From a checkpoint of a small class-conditioned image flow-matching model: 12900 steps, trained on procedural textures in two colours, tilted and lit.
Rows from block 6, named by matrix and row number. Rows with one number belong to one channel. Each number is 500 + 25 x the weight over the matrix's rms, rounded and kept within 0 to 999. All counts start at 0. Numbers have three digits each.
# convs0: first 3x3 conv (model.mid.2.convs.0.weight, 256x256x3x3), inputs 54-62, a 3x3 kernel for each
# convs1: second 3x3 conv (model.mid.2.convs.1.weight, 256x256x3x3, transposed), outputs 54-62, a 3x3 kernel for each
convs0.199:498490490486492457501517476477482460499495466506473465485477492512547492494551502512486480502487505545496493556518506508502492528491496518520498505491464492471494485479508495470452518491448496568532530544540512474522525501494511541489531552494
convs1.199:479494479466483504505514538503495496518531533493514564480477489518489517511495478470506516477474464489449469485514488497525480474480494481480495516491482533496475484447436516486453496462454525495468510470461517491494486498487469485512443463492
convs0.200:470468464470477485497491505472517475482496513502530523501493510514522513495509531498496485477491450487485489504480526501506476494481459500458460499458478495501513540572548519576564541563548514529465504492485494466497451453517543507469543476469
convs1.200:498499499509502499509511512491488482480487489498482500497491498502491502492509490505510507515502497505499505500500509506506496505495495485500497496506499511509494494498499511502492502495491498494502493498503502507503502498499505495497487493487
convs0.201:511514497524501512486515513519507514522488528521471515495530512467513524536461524487470504465496479498501477497496473516487475525536489477465496495490497520507508476509496509518499501509481524503490465520489483465509506495513488503491497485499
convs1.201:497496498490493503499501507499502502500505502495505505499498496499504496506507498499502501493496496495499494493492497496496501496499496505497497501498495502500497500498502504495502502501503497497500498493502502504509500508505497496494495496495
convs0.202:513508486550512514531516516516496509502492504531489507476484455465475514523510556489452481485469502515487489496487493530512530539500505454487510478473522519492472498486481465499465449477484535531517545528496522503499475485452517511501536505534
convs1.202:497499496501494496504501507499505505506507506501506506497494499499500499499500497496493495499490489485486489499500503498499500501494498500501502499498501508504496503503500504504497494499502493498499497493489500506499504507503495502503494499496
convs0.203:505529545547515500527528497494496480469493517482506495495513530512495498496489497462489485491498487512508492505520537462487523489482504502491495478497470472494453497476461454472461485484465502476461514444482521491482525511462469482456509500488
convs1.203:488495507497496498505504499507499495513504498507504496505507508505509511506507503492488494488492495492495499507500501503506501503503505494486490505494495509498496499488495501497498502501500489491505493506511502504510506501504501499501491503503
convs0.204:477483450488475479483509504500515507472476475506482495477491502506513517524542500489480479491491496478504489446467490487476443481516482522533499527502490502507524513484497496447501515482527531490483523538503512515511546554528532510533514494498
convs1.204:500508501497503497499502497500501502502503498501501502501502505501500502498501497492498498496500498498503496499498499494493498498499499501495503498499504500502498500496500500502501506503503498500500497500503499503504500501499501501505502503505
convs0.205:455483481467506458509514480485511518501504480475494471513482482506522516475508530495482504512490483520504483453428473470448486484440493506513504531515484489496466573480500597558538524543554505496511517486503498482458497520453494521480517493516
convs1.205:510507499503497502495503514476472483478480478490491484513498498511518521500505519511512481486493484499493505506497497494495509507507504492494500495495501502504515510489480503515493487497497476491496503499503515509513506504505510519512506504492
convs0.206:507521530529531492520506521520537522522508517506494502487508518500511490489512516492493484474505485492468525500495493470480501457440468478502508485488505520524504486480488429434475500465469483488469543505502485512507482491489547468483526523531
convs1.206:494496494491498495496502501502505502502500493495496500501499500503503505500499504497494496498493496500499503505506502500508499503498499498498498502497499497497497503504500499502505506505502499504503496502506501505510505503504502496505497497493
convs0.207:524524479512515509506525516510498499519502476491452465516551513493545505481485479494538526473494493501507523522496553476503506528507424481498471485486480499522518478447417503444459483457499517504496513521486509493467555499482525521504488497478
convs1.207:510516501503509494493507494496508502496509494524512500495509495478496494477494504502497508506499509506502502505515501501517501500502499499504497501508499502497491491502503509514503504512508493508502488508494504509500495506506509505498485504501
convs0.208:492517467533529487535541525500485513500504507519503520519529498490499480508493496496495500489465492473482477531464477516487522497502523521467522503470455481485479513491510474448487460452520520510490543532479519531465506507495499455462509493468
convs1.208:502501492501491507506492514507497501503493501501493508497500505504506507512513502500487506505494507497488502496494497505491494504506499502505495502483500496487486496494494498499492489503498499499493493495489511496494490501501497505485487509486
convs0.209:517539511495472510483447468485440466454459455507502483458526508497514513513526548487458494485472468475491492515468487520454478520449465472435506485425486506461493471475491515473476491507503460520488478519488495525506483519526522517514522476481
convs1.209:500504501498504499502503498502499500505500498502505501503502509502503509504510502499493501501503502500501498500500503507503503500500499498497501501499501503504503495495495503503500502503500495500498499502497502499498502506502502501501494497502
convs0.210:519507517539507502524507503513494489522493472494495481531489496507511505484502481506518471456514492528512507527461521516461556477516530515494486467461497469495487516542507491512493463459466493531512507488522462497502530534506515466504534512529
convs1.210:504503500506499500502506508507496499505499501508499497495498492495495492499497496506496499498490492494491494499498501504503509503499504500493493500504497507506503502498502497500505494504498495495495501502500500498502495497502489502503492495498
convs0.211:522502543492497531507462483493472531479481512478497495522526516493501501486494501517522501493540499489506515543507535502512508517511504548554519541533522544513515496504486459525502480550567489434451458429457471467462501515510504509502483471463
convs1.211:506505496493500492506504499502497495498500494501489491503493503499500510506503504499494499495498500494496497500516510493513518493502505498492504497484496497483500513509503511506503494496484499513509500513502504513504493500497509513508503512506
convs0.212:497493499480500487485465468509508467506478497476468496507498511486491507502508492511483484493485468493479487491479491486479464505557530528513473491491495465526513475457501496491540487489542455527518527489514484491482461495478490534544502493500
convs1.212:499499499498498496497496498500503502497504501495502502503498500505503502503502499499500501501501501499500498501501499499501501500500497497497497500498495497496496500499499503502500501503502498497500499496501502500500500502503501499500498494496
convs0.213:526511526543582552527547526475505517515497504475513512463511524494500463463467485502500470465452471487492493523466500518480489459451460505489510510484491499488491414461470432485446506474441489531488454500482480495493505471510529489493512516540
convs1.213:496497502495493490503499499505501499505500500502502502504502500504503499506505501496495502501499497503502500500495499493494495492493494505502499501503501498501500505502501502503505502504504501500499498497496503500499499499507497496508498495503
convs0.214:529511527536540529529534524494496501460505492464484485484447464484469459478495469534517507516478453497471489480444507503458473479466542515530495533551543496521514482484506460492483456479458541523492511520494485481475493519486503500486478510478
convs1.214:502507498500500510512519506520506508511495503491470497497497496507495492489495494485500502497499501494483488494493487507502496503488497493487491494495511490497504503504497517532501504516499498505508506502503516510513523521506511495508514512485
convs0.215:507504544454478520476489512493483515472502543487473498514507527530480493497516503519492490498453503514520486536539510478517490502536544523473472541518523513510526528491502525523494512505502530455533521473509479498528562576517498514501519501465
convs1.215:502504498504503505503511505497493497502502495496502501505502503494493499505493502504499501509504498500509507502497496503502505500501505501503498500500497509506497497495498502495497495500496497499503497492498497494494501500497506503503497495502